From a checkpoint of a small image denoising autoencoder.
Data: trained on scattered letters and digits in many colours, 195000 training examples, 2.9 epochs.
Rows from block 7 of the encoder of a small image denoising autoencoder, named by matrix and row number. Rows with one number within an expert belong to one neuron, the router's apart. Each number is 128 + 32 x the weight over its row's rms, rounded and kept within 0 to 255. All counts start at 0.
After each expert's rows are labels from the 100 images, of 14976, where the router gives the expert most weight on average: "strongest on" is what is common among them. Only what is clearly more common there than usual is listed. The data: scattered letters and digits in many colours. In brackets: how many of the 100.
# router: router (encoder.blocks.7.mlp.router.weight, 16x384, trained with AdamW), inputs 129-171
# up: expert up (encoder.blocks.7.mlp.up, 16x192x384), inputs 129-171
# down: expert down (encoder.blocks.7.mlp.down, 16x384x192, transposed), outputs 129-171

# expert 3
router.3 [122 110 145 131 161  61  45  60 139 124 123 158 209 116 128 119 118 121 123  76 129  87  74 125  88 119  90 150 129 163 167 107 126 111 113 178 105 140  71 135 105 154 150]
up.0 [ 78 116 128 155 119 189 107 165 144 116  61 146 151 109 133 112  64 181 121 129 180 159 128  92 159 112 169 103  94 128 136 116 138 140 167 125 137  85 161 163 162 120 166]
down.0 [ 93 123 165 193 121 124 133 137 113 130  93 209 111 130 129 111 123 140  69 143 104 187 118 130 118 132 204 110 115 130 136 136 107 124 122 118 119 112 118 156  51  80  82]
up.1 [164 149  76 155 140 104 154 178  51 134 191 151  90 127 154 130 152 162  73 132 104 175 120 122 208 135 103 148 145 165  50  89 176 155  92 132 167 130 127 141  80 112 147]
down.1 [129 132 104 138  90 150 106 141  77 111 168 135 108 118 149 149 110 137 105 152 117 186 108  92 106 133 105 164 169 157  86 143 122 177 118  74 130 121 132 119  97 119 148]
up.2 [162 137 130 133 160 184 167 115 145 144 113 170 149 118 108 144  70 147 136 173 180 139 111  98 162 138 126 143 124 148 144 122 174 179 140 145 140 126  66 106 145 150 142]
down.2 [ 95 122 136 103 147 176 136 104 164 114 116 192 123 106 179 116 131  90 135 120 177 100 155 115 147  80 104 130 120 190 109 117 148 121  97 128 101 125 132 103 117 140 145]
up.3 [ 80 112 176  93  97 146 179  24  74 112 154 141 118  71 126 176  91 200  90 148 106  82 111 115 107  95 126 115 165 116 122  92 103 121 151 118 136 114 185 122 171 116 155]
down.3 [115 174  74  83 149 169 103 159 122 188 162 116 174 151 100 167 141 103 116 161 111 150 103  77 117 199 143 154 151 133 143 134 149 100 160 148 165 118 150 118 119 125  79]
strongest on: count: one (42)

# expert 13
router.13 [139  95 130 109 152  90 150 116 181 129 106 175  79 156 178 154 137 144  61 202 107 114 131 156 176  70  85 114  72 123 148 154  83 142 179 134 143 115 103 126 164 104  88]
up.0 [162 114 106 113 187 133  97 127 106  93  99  97 145  93 112  84 104 127 130 106 131 121  80 130 128 141 118  96  84 122 112 113  92 109 142  82 149 145 205 164 138 113 227]
down.0 [100 140 149 139 163 121  76 105 127 117  82 108 157  74 112  89 203  92 100 125 160 130 140 141 162 105 120 135  96 156 127 119 135 168 169 147 129 121  87  90 120 117 191]
up.1 [255 128  46 109  87  97 140 158  77 110 112  62 128 178 107 139 129 144 157 120 116  97 120 132  74  93 164  70 163 139 156 118 112 104 149 129 119 187 109 133 160 124 121]
down.1 [146 110 176 144 161 154  98 105 164 203 153 155  58  44 149 141 149 127 162 154 169 146 156 100 132  89 153 130 107 130 140 192  78 105  68 138 149 127 157 158 134  61 100]
up.2 [137 104 118  86 142  99 140 152  93 117 151 100 121  90 166 141 110 115  99 181  97 147 167 129 170 114 163 178 150  82 127 108 164 167 131 151 132 104 136 185 113 124 119]
down.2 [109 142 141 142  90 142 145 148  89 135 164 133 182 143  84 108 159  65 100 175 142 119  87 116 128  81 173  73 109 118 167 173 121 133  80 125 129  96  91  78 109 143 103]
up.3 [105  76 161 137 151  86  74  86 103 107 130 142 160 112 160  78 103 145 116 140 209 135 132  75  84 106 129 119  86 137 133 111 125 121  88 108 112 156 109 142 164 150 119]
down.3 [189 141 153  99 170 125  99 150 130  75  60 132 132 107 177 118 150 164 150 120 245 191  91 120 126 139  76 152 126 150 158 114 136 133 107 173  91  94 160 118 145  95 108]
strongest on: count: one (79)

# expert 0
router.0 [134 153 134  59 129 107  54 195 107  63 127 107 107  97 129  77 157 107 141 198 141 171 103  86 114 110  86 175 100  94 124 127 119 123 158 155 132 134 118 127 103  86  76]
up.0 [ 73 117  82 149  99 137  90  74 153 144  91  97  93 137 125 126 173 103 117 167 131 117  89 130  98 127  86 145 102  88 137 145 145 154 130 137  75  92 127  80 115 170 151]
down.0 [163 174  88  98 139  77 126 130  80 142 169 173  79 146 165 133 133 144 131  87  96 129 102 115 136  72 134 132 146 157 184 102 146 138 185 172 116 140 146  90 141 105 100]
up.1 [189 174 113 158 131 162 112 161 120 110 133  62 139 133 109 101 158 122 111 126 157 128  61 173  95 165 145 143  62 126  99  98 170  66 139 186 172 177 135 165 140 126 172]
down.1 [130  98 117 135 103 140 125  63  88 130 137 164 159 161  94 121  93 162 211 101 102  74 128  94 191 107 133 142 144 137 136 197  83 111  68 110  94 121 125 142 170 141 157]
up.2 [ 67  95 187 149  93 108  78 152 150 180 164 100 148 151 150 114 124  76 131 111  92 159 122 120 105 133 118  89  90 105 110  94 117 102 161 125 190 123 104 108  92 127 139]
down.2 [131 104 157 107 138 116 161 106  85 123 109  73 100  99  77 124  79 143 121 146 132 103 165 152 156 114 161 113  84 133  64  54 148 140  56 160  87 156 118 142  72 111 113]
up.3 [136 150 132 150 156 177  94 143 131 189 134  84 100 117 103 102 172 105  81  99 167 123 155 156 139 155 125 143 109 120 115 127 171  98  98 140  63 158 146 110 142 108 109]
down.3 [111 115 126  43 107  94 102  77 108  90 153 102  83 167 102  98 146 164  91 104  84 181 149 120 148 112  80 112 117 212 147 130 105 118 145  96 175 131 142 197  77 119 145]
strongest on: blue (58); purple (46)

# expert 6
router.6 [167 142 139 105 161 121 107 132 153 104 135 167 126 186 134 128 140 142 120 147 117 107 139 133 117 183 148 126 149 107 149 166  95 109  82  84 153 100 106 172  98 127  67]
up.0 [107 108  86  88 148  86 161 106 104 145 108 104 151 138 123 124 137 143 153 132 140 102 100 141 143  87 179 111 143  96 127  93 141  62 109  99  82 165  50 103 111 195 143]
down.0 [138 169 141 165 132 114 113 141 108 164 111 188 117 134 157 156 109 121 133 154  85 123  80 100 129 104  55 140 143  85 111  70 115 142 182 175  59 105 114 168 112 183 124]
up.1 [155 105 100 124 163  95 125  92  80 125  86 171 144 108 143 100 109 134  59  98 135 179 184 174 131 127 135 164 176 109 112 122 195 131 191 121 172 131  86 136 114 134  87]
down.1 [166 112 113 117 145 104  92 134 132  93 168 122 161 115 139  65 181 120 118 139 133 107 130 132  50 139 140 158 118 104 118 107 160 202 130  90 128  76 141 106 189 133 119]
up.2 [113  98 117 128  95 122  64  81 131 109 129 111 124 127 137 127 199 121 100 168 139 121 133 161 129  85 175 141 165 156  92 129  95 156 101  98  85 147  98 109 167  64 158]
down.2 [147 109 118 121 163 131 134 217 106 121 141 115 154 116 119  96  67 172 149 129 130 113 101  96 112  97 122 133  89 134  68 102 129  92  87 114  79 145 170 140 139  85 153]
up.3 [182 119 169  78 132 150 132  68 160 130  87 137 129 167 106 175 141 116 113  92 123 144 162  99 102 139  91 124 116  81 179 119  85 106  58 148 110 104 132 136 122  93  94]
down.3 [122 106 106 112 100 142 117  61 138 121 174 149 144 118 145 170 166 163 153  80 138  65 161 129 149  49 132 108 160 157 114 116 175 103 140 139 135 119 133  99 143 124 122]
strongest on: green (80); white (46); orange (43)

# expert 1
router.1 [ 39 168 138 185 133 100 144 146 104 190  98  64 135 101 125  70 155 149 110  84 124 144 118 113 173 155 133 112 134 127 150 114 107 160  71 120 178 116 185 104 165 112 130]
up.0 [168  54 189 156 129 181 103 111 121  89 160 146 116 177 117  79 143 155 112 117  79 159 188 178 108 175 135  93 135 146 161 112 104 152 134 161 130 131 108  95 143 132 160]
down.0 [ 99  85 141 199 153 186 111 140 140 143 121 137 136 151 165 115 121 116 123 143  87 120 156 118 130 131  83 120 179 184 142 176 163 117 147 171 156 146 101  85 107 132 110]
up.1 [170 148 117 110 116 172 117  94 194  93 101 155 115  95 112  80 141 140 170 143 120 160 144 124  96 155 172 140 119 134 146  92 167 151 155 155 128 123 113  93 143 155  92]
down.1 [ 90 115 122 144 129 127 136  71 144 119 167 158 145 157  68 104 125 102  92 142 152 129 121 124  70 132 102 135 212 144 168 113 151  94 103 161 100 172  80  92 158 113  84]
up.2 [137 131  98 188 115 127 146  84 113  86 139 139 143 129 150  56 173  92 148 129  63  98 141 102 180 158 163 119 158 184 123 146 144  71  95 136  97 178 136  92 141 141 159]
down.2 [120 112  84  75 173  73  67 154 151 195 132 127  98 159 128 129 153 134 165 206 100 122 128 118  81 117 178 125 183 128  60 101 140 124 176 128 140 111 165 164 153 142  80]
up.3 [134 128 132 132  84 152 104 112 102 120  99 124  80  89 154  97 137 186 135 153  92 157  91  81 114 189 138 121 119  82 144  94 103 106 121  79 101 115 134 144 113 148 105]
down.3 [137 156 135 206 130  72  77 182 137  92 148 129 128 136 148 141 135 151 135 185 209 131  83  85 172 118 153  78 106 149 165 124  98 169 105 150  98 113 156 100 142 131 139]
strongest on: yellow (84); white (74); pink (49); orange (47)

# expert 2
router.2 [ 98 103 159 116 111 159 123 102 123 187 114 109 107 121 150 155 116 135 126 183 140 104 133 141 117 146  93 140 112 143 155 100 134 147 156 117 112 105 185 129 105 120 104]
up.0 [151  39 128 127 109 117 166  72 109 115 107 121  78 189 119 130 126  73 116 132 118 127 174 172 154 119 152 126 136 151 122 119 103 128 145 120 174 116 104 136 186 128 105]
down.0 [109 140 141 174 145 142 110 141 134 100 162 136  85 154 135  93  98 139 180  81 131 148 135 110  97  79 132 130 159 120  63 129 108 149 116 123 131 127 129 159  89  81 185]
up.1 [128 145 130 113 176 133 157 115 119 156 155 110 185 157 112 149 112 118 176 144 106  96  97 154 171 144  92 116 127  69 179 186  80 131 144 127 136  61  97 142 102 109 143]
down.1 [118 124 112 154 130 131 103 142 121 139  75 125  85 112  47  78  85 131 114 106  92  67  95 147 105 123 133 164  71  73 150 169 108 177 164 122 142  51  98 132 102 118 126]
up.2 [146 136 149 194 173 139 110 124 133 130 122 102 154 173 136 118  90 136 147  59 129 140 186 171 139 117 148 157 122 142 129  82 141 128 138  78 141 120 162 106 120 181 185]
down.2 [140 100 112 112 150 194 156 153 100 151 174  92 121  82 161 123 114 134 106 134  62 149 105 133 204 150 124 141 128  91 133 148 147 122 175 159 171 147  95 142 175  49 175]
up.3 [125 156 187 126 134 122 138  71 128 164 104 108 130 153 139 145 169 126 141 154  97  96 138 118 190 134 186 133  85 120 110 124 120 127 168  59 155 132 115  86  95 161 138]
down.3 [180 161 152 165 129 139 142  69 106 195 154 144 162 122 159 154 177 144  64 147  86 159 154 112 148 124 168 108 137 141  99 140  90  88  79 136 119  85 161 149 111 158 144]
strongest on: black (58); purple (40)

# expert 11
router.11 [ 81 153  66 209 119 111 151 131 119  74 140 135 133 103 101 100 103 124  96  84 140 124  67 119 123 162 132 143 131 136 135 151  69 161 110 145 105 120  74 146 124 151 134]
up.0 [239 119 120 143 137 161 105 192 155 143 130 131 113 103 174  69 128 144  68 144 128 114 152  81 114  70  70 204 162 114 113 156 134 111 111 199 119 159 144 200 117 125 122]
down.0 [107 101 124 104 169 124 137 126 100 154 112 112 166 147 105 100 190 120 128 132 107 143 137 106 170  80 165  96  57 146  77  98  97 141 140 125  62 160 226 173 144  96 118]
up.1 [ 96 100 140  98 157 134 126  60 121 193 143 158  96 102  91 128 104 104  84 114 168 152  99 117  87 159  24 154 166 126 148 169 162  87 188 138 100 155 186 117 138 141 102]
down.1 [141 207 164 116 141 146 105 128  79  96 129 133 120 126 159 149  77 122  82  55 169 134  95 167 117  50 100 106 109 143 145  85  81 129 167 158  81 110 111 137 142 165 104]
up.2 [151  98 172 144 117  69 122 151 122 126 105 106 142 153 180 132 186 107  74 123 122  91  98 175 145 153 140 105 126 114 169 141  78 136 183 172 124 129 121 142 148 122 114]
down.2 [155 115 158 106 211 119 128 113 160 151  76 167 106 110 160 120 190 171  75  65 128 156 166 145  96 119 104 188 139 215  96 177 146 119 121 175 161 144  95 110 135  98  91]
up.3 [139 146  99 138 105 106 144 143 113 198 157 129  81  98 127 168  93 145 156 145  91  70 113 123  89 128 141 131 172 157 135 155 131 133 127 165 163  91 127 169 146 131  45]
down.3 [147 129 118 170 144 113 122 131 149 135 138 129 152  90 115  86 166 117 114 142 147 116 163 184 165 158 134 191 123 154 193 118  83 173 161  95 124 126 122 136 117 108 131]
strongest on: brown (46)

# expert 14
router.14 [ 92 152 129 110 160 112 120 136 183 119  93  96 104  82 129  64 147 116  96 105 133 125 148 137  96 155 133 105 132 118 120 111 165 191 129 121 107 108 135 116 115  75 148]
up.0 [139 125  85 170  88  99 166 103  96 151 146 177 118 145 110 127  96 117 142 121 152  99 185 195 127 103 178 127 153  99 132 168  97 134 133 188 141  86 126 102 157 108 139]
down.0 [ 85  94 115 115 144 131 110 120 149 132 155 112 131  92 153 155 153 111 126 175 220 118 157  97  90 139 137 141 105 121  96 148 176 136  97 134 102  75 165  77 101 172 179]
up.1 [ 98  82  47 119  87 168 113 149 138  91 198 169  98 151 170 144 115  96 125 141  83  99  95 128 151  80 102 160 122 155 100  86 111 170 107 130 166 136  77  93 110 129 160]
down.1 [122 100 147 170 122 128 152 144 113 106 158 163 165 140 189 139  96 166 100 115 146  83 152 149 149 101 187 103  80 116 116 116 116 105  88 103 145 151 133 105  92 126 108]
up.2 [144 119 139 116  79  30 187 123 115  93 102 141 145 111 162  70 127 108  98 141 163 123 113 123 112  98 131 141  98 156  94 151  97 154 151 143 105 159 186  61  77  98 161]
down.2 [112  57  73 126 174 112 130 123 136 123 166 100 101 155 165 168 116 135  84  99  80 134 114 145 100 152 161 108 120 109 117 114 116 212 172  95  94 165 174 120 142 116 115]
up.3 [182 150 172  88 135  58 139 100 144  86 146 144 103  64 157  96 144 133 164 139 145 104 110 120 102 136 135 103 126 162 184 131 112 129 153  82 186 124 137 139 175 172 135]
down.3 [101 117 124 124 137 139  53 101 153 192  91 135  89 115 163  93  97  96 165 125 183 108 105 121 145 158 103 134  74 148 117  98 112 131 146 190 114 117 111 129 180 179  88]
strongest on: teal (84); green (76)

# expert 5
router.5 [168 110 173  82 156 156 190 116 121 107 138 101 130 101 160 147  96 160 130 137  91 126 116 117 121 134 141 157 116 179  99 123 157 163 135 102  91 168 156  77  77 109 153]
up.0 [ 85 162 128 140 146 120 124 116 115 119 125 143 114 151 152  92  85 108  84  70 114 163 105  98 109 164 153 117 142 101 144 109 189 129 175 201 127 136 120 108 114  54 146]
down.0 [147 159 133  97 147 134 120 127 164 134  62 109 134  64 133 146  97 128 158 113 135 159 127  95 110 102  82  97 117 138 128 118 129 151 145 101 172 150  49 115 138 134 127]
up.1 [194  76 129  66 160  77 161 181 155  74 108 136 162  59 185  91 184  77 108 129  99 119 138 108 138  83 137 116 184  93 178 119 155 164 126 101 143 142 140 136 110  92 152]
down.1 [153 116 112 200 180 108  37 124 173 131 160 202 143 209 159 102 124 102 154 153 108 149 104 100 148  77 115 167 129 128  98 129 138 146 151 170 107  71 145 182 142  75  97]
up.2 [166 126 106  80 129  62 160 129 129 119 154 159  96 120  96 138  58  98 144 158 139 156 169 143  97 152 141 109 110 123 128 118 154  70 113 112  94 164 104  95  95 173 101]
down.2 [122 177 157  89  47 107 115 159 159 164 116 229 171  48 133 146 175 147 133 173 137 141 165 115 189 168 160  42  86 146  86 136 156 123  79 105 176 105  88 101 149  65  93]
up.3 [138 123  31  91 181 160 101 115 118 141 118 147 112 120 162  85 134 139 102 134 157  95 160 116 184 148 112 182  78 115 109  56 123 126  95 116 120 113 155 165 154 103 153]
down.3 [124 107 130  99 123  98 147 169 142 177 151  73 174 171 180 184  94 140 123 149 110 163 115 173 197 156 128 135  87 132 120 119 161 136 149  97 151 125 167 209 111 137 134]
strongest on: brown (66); black (64); purple (45); blue (41)

# expert 9
router.9 [130 152  51 101 135 109 117  51  94 109 122 138 118 107 117 120 109 140 157 154 162 132 137 201 139 164 189 110 121 105 100 116 121 173 123  84 104 178 105  94 120 163  93]
up.0 [110 140  66 137 134 101 155  93  94 108 123 102 151 111 150  93 152 137 169  90 119 167 168 138 101 175 145 125 106 113 138 100 163 111 100 163  47 143 159 105 147  93  76]
down.0 [134  98 118 113 123 129 183  96 126 132 129 110 122 108 141 116 117  29 101  99  91 134 102  88  97  71 130 132 126  54 127 178 145 129 144 139 107 156 101 145 147 183 134]
up.1 [ 81 139 150 216 130 159 176 115 164 106 108 157  91 139 114 186 197 117  85 110 133 167 112  86  85 140 138  99 175 139  85 143 156 100 144 130 164 132 153 173 186 158 145]
down.1 [101 157 185 151 186 157  86 154 134 156 127 120 114 157 153 140 145  76 111  68  91 161 133 103 131 116 171 108 147 123 144 104 121 135 151  88 188  76 150 158 137 147 101]
up.2 [ 75 155 165  68 141 144 167 160  99 123 152 127 200 159  95 145  79 110 154 117  89 115 113 139 165  71 157 112 129 100 143  80 164 139 150 120 106 116 145  72  50  98 157]
down.2 [152 134 118  99 143 134 119 137 105 179 105  98 106 221 165 113 116 155 150 141 159 104 139 139 144 154  85 207  63 122 102 145 102 112 131  57  80  92 133 111 185 143 116]
up.3 [ 78 126 126 165 138 123  84 164 139  86 161 129 112 130 122 166 132 109 142 122 153 143 160  90 163 148 112 117  93  79 110 104 149 105 152 112 119 179 135 118 115 136 117]
down.3 [143 115  95 108 135 134 117 131  92 151 135 156 154 112 125  64 127  94 144  69 112 106 173 151 139 140 165 103 113  93 102 114 158 144 124 146 116 132 163 120  70 194 104]
strongest on: blue (44)

# expert 4
router.4 [110 118 157 134 146 160 114 128 127 124  64 177 160  79 148 139 149 146 133 105 172 108 124 139 121 135 115 152 143 131  24 128 161 158 120 175 167 131 121 124 157 106 178]
up.0 [174  84  37  86 134 170 112  92 147 155 111 114 110 129 144  94 163 138 139 145 127 113  91 170 153 151 125 116 152 172 135  67 117  90 192 148 140 104 140 142 104 141 144]
down.0 [132  96 184  99 102 177 112 147 147 132 143 148 170 115 137 142 106  78 159 101 140 133 133 121 138 102  79  93 133 139 126 102 100 123 164 106 133 157 181 207 152 136 129]
up.1 [ 94 147  96  87 134 116 137 109 134 114 158  55 145 132 121 159 126 121 101 153 132 196 158 113 147  90 159  89  90 163 191 134 148 108 144 127 120 126 132  87 114 143  73]
down.1 [139 108  81 131 166  51  80 175 173 145 192 120 106 133 140 147 142 145 157 193 149 123  81 133 109 189 111  88  60  66 136 106 140 161 145 121  89 105 195 134 117 161 122]
up.2 [ 60 124 162 159 135 165  94 129 143  88  95 112  84  86 160 162 110 104 147  80 143 181 126  81 110 166 168 136  99 143 110 137 162 100  83  98  90  99 185 146 157 134  74]
down.2 [128 103 145 121 145 120 138 135 160 127 120 177 136  74 100 167 101 115 172 229  79 138 132 153 182 140 187  68  74 167 124 156 134  91 190  87  93 141  56  55  95 146 122]
up.3 [110 167 108  85 158 165 129 160 174 121 151 147  68 106 159 124 126 103 151 119 191 138 188 137 175 173 141 119 139 124 122 134 161 147 140 134 122 141 155 106 111  75 157]
down.3 [ 95 164  64 137 119  83  89  95 129 149 158  96 134 103  94 158 106  95 120 160 112  73 138  94 138 132  98 120 156  89 114 148 110 124 120 183 165  68 165 161 154 123 107]
strongest on: black (61); brown (47)

# expert 15
router.15 [138 176 119 111 109 100  78 148 150 104  90 111  77 148 123 146 159 117 122 151 190 156 168 143 131 186 137 174 158 162 160 144 123 100 122 113 127  96 128 103  84  88 106]
up.0 [166 138 120 126 109 133  93 157 118  94 123 167 109 107  95 169 161 125  73 177 116 121 186 113 129 118 111 126 170 102 167 122 143 124 137  60 132 127 104 149 154  82 132]
down.0 [153 101 100 104 196 164 175 201 125 146 106 133 119 111 100 122 102 109 148  89 116 139 119 152 143 101  92 128  94 139  98 109 105 111 153 136 131 141  83 149 133 155 156]
up.1 [111  62 173  77 110 102 129 122 163 115 213 146 155 150  92 115 182 105 185 114 125 110 139 176 102 105 126 132 115 136 101 173 155 168 123  63 154  90 122 128 119 126 133]
down.1 [ 88 152  86 108 157 116 175 178 110  98 163 133 152 148 158 101 124 137 118 122 195 173 149 146 127 162 121 147  97 105 104 196 107 114 121 152 104  88 113 161 210 136 120]
up.2 [150 124 164 129 123 125 167  76  79 108 159 149 141  86  72 149 133 117 143 174 142  75 172 122 123 104 101 170 156 149 112  75  88 108 119 178 114 129 167 156 133 151 113]
down.2 [150 151  94 152 180 118 119 107 154 146 148  75 125 114 124 132 142  78  70 167  64 174 124 186 117 172 108  95 149 123  82 135 141 109  99 147 127 118 130  39 123 123 161]
up.3 [ 62 122  82 120 182 146 134 158 101 111 149 166 119 182 139 111 155 161 128 165 147  85  42 152 121  95 148  92 133 117 131  97 159 106 119 117 140 151 144 203 119 139 151]
down.3 [ 68 137 199  84 138 163 109 126  84  93 139 157  89 169 177  80 105 140 131 179 152 147 101 131 139  99  89 191  98 125 111 111 107 122 134 131 173 118 127 107 116 190 122]
strongest on: white (43); orange (42)

# expert 7
router.7 [129  27 194 106 154 128 159 110  86 121  52 149 147 102  97 169 121 159 104  81 213 204  89 118 153 190 125  90  77 125 103 129 127 119  87 149 137 126  85 146 111 127 137]
up.0 [156 134  30  86 109 133 119 141 145 162 186 107 128 107  53 162 158  87 145 146 170 165 119 118 163 152 112 109 130 108 128 116 152 146 116 119 151  90 186  91 172 117 166]
down.0 [135 160 128 154 152 103 151  94 120 186 117 140 177  67 134 169 105 110 120 108 139 130  74 111 116 157 125 132 127 107  97  78 141 119 121  92 151 118 135 140 109 154 110]
up.1 [102 119 110 106 161 123 152 153 110  89 159  52 100 126 138 108 143 158 131 144 153 166 113 117  81  83 163  77 124 104 132 186  87 145 142 135 124 149 202  94 153  34 133]
down.1 [152 131 172 201 124 120 123  93 102 106 164 159 153 142 122 157 160  85 155 142  96 128 124 164 125 125 128  95 146 153 119 131 159 127 155  71 104 183  89 187 104 113 142]
up.2 [120 126 140 118 161 104 151 154 129  88 127  77 123 173 115 191 109 142 152 133 114  80 120 117 176 141  42 127 157 123 133  95 106  77 128 139  94 162 104 150  77 123 144]
down.2 [118 202 129 119  99 147 170 155 171  76 150  68 115 158 108 122 150 116 157 144  58  77 191 121 178 119 135  93 203 105 166 101 108 138 126 164  94 143 130 126 149  89 106]
up.3 [ 64  60 112 183 182 183 135 188 110 107 175 204 132  66 163 157 136 212 142 152 109 151 148 130 170 117  91 102 122 139 115 105 150  83 149  87 121 133 143 142 104 115 118]
down.3 [114 102 196 152 159 116 136 104 175 135 109 104 103 170  53 109  66 183  63 127 104 185 102 127 196 136 133 161 167 175 130 116 138 152  65 117  93 125 137 133 137 104 123]
strongest on: black (45); blue (44)

# expert 8
router.8 [108 169 156 104  99  95 143 140 144 107  87 228 161 116 198 125 140 133 158 120 115 131 153 142  99 121 140 144  94 191 165 135  86 150 101 146 125 181 181 135 149 191 139]
up.0 [118 156 105 126 107 147  93 148 123  94 120 152  98  74 132 128 163 115 119 150 168 123 142 144 140 104  99 112 144 128 205 111 128 152  61 143 179 104 103  98 109  78 102]
down.0 [ 75 132 131 152 126 185 167  98 132 150 114 164 105 189  94 145 125 114 160 150 146 108 176 104 115 142 120 121 114 156 124 145  33 113 129 101  96 138 136  81 109  93  86]
up.1 [ 90 147  96 101 136  61 170 155 119 103 114  86 133 110 189 144 131 126 106 126 135 123 122 106 135 145 111 174 120 152 113 155 141 142 100  94  46  79 133 118 113  64  79]
down.1 [ 46 110 103 118 128 115 128 130 136 179 159 149 109 164 114 126 162 204 137  78  89 116 110 117 151 158 106  62 131  69 120 138 102 165 150 151 153 132  96 127 119 109 116]
up.2 [191 143 105 157 139 120 158 171 178 149 135 165 138  88 131 166  99 142 126 158  98 170 106  66 145 120 136 145 170 186 175 114 181 136  81 168 172 164 112  93 191 134 145]
down.2 [172 140 116 187 176 188 167 176 132 144 120 146  96 184  95 140  90 129 118 140 104 176 146 165 100  80 136 124 179  84 106  48 154 107 120  89  77 162 151 118 125 152  95]
up.3 [134 158 125 189 138 136 100  87 138 113 150 147 161 150 161 106 120 204 136  91  68 107 135 118 125 166 196  73  91 119 172  92 127 133 169 134 148 118 103 165 178 117 150]
down.3 [154  70 126 184  86 133 179 196 150 155 146 140 111 101 123 121  61 104 141 138 138  73 158 100 179 106 102 171 196 147  86 104 124 130  90 145 139  72  75 143 133 110  91]
strongest on: orange (85); red (80); pink (57); count: six (54)

# expert 10
router.10 [141  78 204 129 166 108  91 132 166 133  76 135 143 145 177 134 136 140 150 127 175 141 102 110 147 114 112 104  67 142 121 158  61 173 135 126 182  81 125  85 181 118 170]
up.0 [106 105 115 170 135 196 117 129  73 129  92 128  89  95 180 114 173 117 119 119 119 133 170 117 121 128  94 145 100 114 149 126  57 110 100 150 107 142 131  89 120 110  93]
down.0 [135 112 143 131  92 118  97 100 114 151 199  79 100 136 134  90  98 117 105 146 130  99 144 174 121 167 129  63 160 199 132 163 136 137 161 124  99 143 142 123 159 117 140]
up.1 [122  90 122  80  39 170 159 146 141 170 156  97 149 111 118 163 170 143 106 157 139 119 135 142 182 108 167 120 115 126  71 106 153 147 103  91  97  89 171 106 211 159  93]
down.1 [ 91  96 131 175 120 113 136  92 108 124 163 108 163 110 138 123  36 144 146 139 112  96 126 123 104 146 177 130 117 129 142 166  79 127 143 101  64 133 118 138 179  86 160]
up.2 [129 160 106 155 105 138 146 102 100 122 112 163 103 176 126 145  79 155 154 132 137 109  86 170  71 141 105 159 120  89 131 116 147 125 171 131 131  98 133 123 170 145 164]
down.2 [171 128 132  75 117 133 162  78 194 123 108 160  95 109 133 182 150 139 144 172 116  97 127 133 116 146  77  96 172 140 111 113 150 181 143 120 146 161 137 143 114 102  91]
up.3 [ 96  72 174 178 116 119  84 148 115 165  68 155 129 127  89 172 159  94 147  89 103  90 178 141 136 181  85 140 147 177 142 167 135 149 110 148 113 146 105 104 106 138 146]
down.3 [152 147 105  86 160 117  69 177 158  79 181 142 162 138 125 146 115 154  76 153 131 144 106 107 149  85 108 186 117 118 102 111 172 105 142 159 156 149 151 115 136 123 134]
strongest on: purple (57); brown (40)